Rows from block 6 of the encoder of a small image autoencoder, named by matrix and row number. Rows with one number belong to one neuron. Each number is 500 + 25 x the weight over its row's rms, rounded and kept within 0 to 999. All counts start at 0. Numbers have three digits each. After the name is the row's rms in percent of the matrix's.
After each neuron's rows are labels from the 100 images, of 14976, where the neuron reaches its highest value: "place" is the part of the image that holds the peak. Only what is clearly more common there than usual is listed. The data: dashed paths with two dots that lie on the same path or on different ones.
# fc1: MLP up (encoder.blocks.6.mlp.fc1.weight, 192x96), inputs 0-95
# fc2: MLP down (encoder.blocks.6.mlp.fc2.weight, 96x192, transposed), outputs 0-95

fc1.184 077:466455527488539511481498497471521477484459475467505444467516488507511496485489528498510519523494531529529506510541453531503515521455486529510501566474500502487494489490505507468498482530490528488518440461530513481487475492512484494505534530542504481498504501499546530466504459471506516458
fc2.184 092:470517536490483525503521501527516483524471481511458463474500501508499534491503520495484509498502479507516490514482530443473508526512489509484508403497493532481508511506509469528503520527502520535516557533462478514467524508502438494491520504470529462503507503484478515492504531557487481544
place: bottom right

fc1.166 067:499538413502464493507490514496529478519480462522478499492509487529502509525516478529532493508525528449465531517472546527469492518489473526518502456479478477458488512486456492492505512514523497505531547495538518519502475527479470481470516522512525501493510451466521487515526513511500464472
fc2.166 072:485465434539528490507473486515491474453524458489512490525503545481507485477489454508476510498468492489494467482498454521501498506527522538470485485497490496479516516521447521462513522484500531493520441513488534519473523509554462483500516524526477516512539466537470518505488505490519483522
place: bottom right; middle right

fc1.126 138:436496472472516544482515515522489488508483514503488470447488488450491470527510505474501468491501509462479501505525517512510479535482511502495498500543476471510538482530512508479486487512505469541475483515501524490568560485468536479492486496536520493498533510469511545473526528531485489542
fc2.126 106:455522529515493490497525498542488519507518516522522554482496492517509507498563540484529513494492531511541533506522506509527529513523542531520515517546510475487546513505533520538521509523523524516515553511492543520491499469493522486529469551531522523507489484532550504507515472526507525504
place: bottom centre; bottom left

fc1.103 100:459493524523481479505510507457527470493541532582461507481525495481509498484490481484501525561474516475504445515553527483523501496495496494523485511470509537503489517525528511491484472502506496520486489512497520553544458484524512543514472522477468516476496515501500516502485505472445510497
fc2.103 099:499501529539528505522508485546502455513519550449502453515542499513513482491496503473516556497570489463513553480509448524475536527480487515474475537519489492464487506494487489470520460496517506517521529463472503476514512487483507506499474503541518525480499495464511486516489491514475513487
place: bottom centre

fc1.156 129:482473465506528529512514461497489472485452519505489493480528520502507504528555528510515488501467522508489494472513462519461510499484539495531573497528439523492509518500502510526475501490484482461498513493497514514489468470485538466453524509484543511512499542471537510485515495550548500505
fc2.156 081:484525514459492529527484489467513525491493523499532482506542520504470502505547525478510462534495483507471462490492516488549527506507492511488553504476512514482491501522538508505487473492506467465445538491495492491487459466491527514480514517537498474490516576521510502455486506449523510547
place: bottom centre; bottom right

fc1.55 101:489483521516471511488498465491490508513497505506506428550512484502508492491534490483496478527497472493521526464515484535517524511523538495500498477514479497500531489560498452504495535476472495541472520459530435531488472518525455495523498560530468522488523509479485506530530466482516489498
fc2.55 094:493490495493495528489506478554491507482516494528493515557494491536484533524490483544498564499519527537516472466545495514467476514473537453518525503546492471517516504485517504484541516534496461482518517516519496541443512518508467537531499490490514546510543532492487513509507487497517477485
place: bottom centre

fc1.133 091:558518475513489514519484498478508479498483451527532482530474535507498514464542450489486510556487522560491532514481517525520448488509527507495512480515549497485472526465479463522539489481499516506468493519482501472489485503512498471525509488494500508499503490491569484490519493474529465546
fc2.133 101:522470469499517511513526530511475518526479465513451498549442512507497490526535487490522574519524502509520452476473504480508525539502517465503500495499539514479506497514489509505529563484504510506507508458521498528531539475495506475539507440501498528487481517491458510522483519482486528486
place: bottom right

fc1.181 172:449503483525542503448487509531535490510535524557509456479517496500496532524509493456453477509533536480522510494520513502495470501461487471499501476501500442490516513519523529518483500496532465530472537469489558459544482481489534488490496490509470498494546488521498508494494488480496508477
fc2.181 084:413475448501500522480494532530486523486555497537499499481474517494513489484472515462517486502481504485534477486516471484451509482503510509509542504508543479492466484517508495510535528487494487538550472515545486524515519522495477516506485533518501518498502473514501464520523475525544498551
place: bottom right

fc1.93 099:490477545470523519491493499497486497459460492504481478486490485503497546518517517554471466495508528513465528481515457476440527549466517468525521497498479501513517522475474531501482543499506473519526478501481525539493554507490501446499520494530509513506549464488539483508499474501538491498
fc2.93 118:504519531513500536499519488506512522512492559531505515519460491507493514514492520518524466532524481518482508473490541516582506522501525502494550519499507518520493495511513513496471544500484477479453542474509533494480465493472529472493529520577543504495505526528493465501486499480536481525
place: bottom centre; bottom right

fc1.174 112:515496500500512471516524547485532507493554509513470499484532514523480461466520472497489559569490523479471489491496476462498512506497515505473512524533524499521478512526543478493485533545447516506534504510483494502502472526496491488510471494455446482496547464507528510522483466494469518484
fc2.174 093:528496493503455452487550452498481473480518488475473493518495467456502465493488533511554553480471495455508483473505531519487476495474481483523505480518464498507482473471489528491481536509517516511484526503498489498467521527515473503495460468534515489502436444479460527504488510502483492508
place: bottom centre

fc1.106 133:487534474529559532480509487519498483533460533501504476454566525491501468513511471467517462459487508460476505476528488503545489509498518491489538513521459496500537487502532502476465489476482476497515546474524522454525535494500506466459501511519512494503497516507510545497500505534523527483
fc2.106 083:455503529535478522495518539532464490484491477515503543495530489485524498513501539522497503516503527487514542511511506565443509503493486528514516552538525474537528493489483501545511514479526496534543499504502502518497488504505544509532479532505510512502477466502535497549526502533547540521
place: middle right

fc1.67 092:436515475529484494494502497499515491460464501517524551495502524500509542495554486515484498462538507484551454516498477487537505551493500480525526498521518485496506494477505489493489518524456463476542443482506475505494496469529523498521480508481506537464511536470500539530477469493530496481
fc2.67 083:550524505550486495501502463501499537540472505540501491496500501559483522503498469473517501521453506519538498481485484460502516486490522551483532483512518513484508508477515500466508490529544495485520528463517508521519520531546484479486466499496532544512526565464472485503506491478479457484
place: bottom centre

fc1.186 088:478510552499509492527494544466517501527506469524482434495522533549471474564476478509511503520501490495499501525493464486536529474510482516532517498471515493508484490501538508534445497505537545455497493497509510532513510498496533470502445494484501471521533509487516534514463511501472532496
fc2.186 105:494529465464481513512517487455494489457480466500523434529480485480499499508468519503462503528543467484511527487509511520456477464524487522504482493507533495481473588516508511520480468495500520495507481529497532493495510513477546477485486515510488496512486551499464518472505515517460468532
place: middle right; bottom right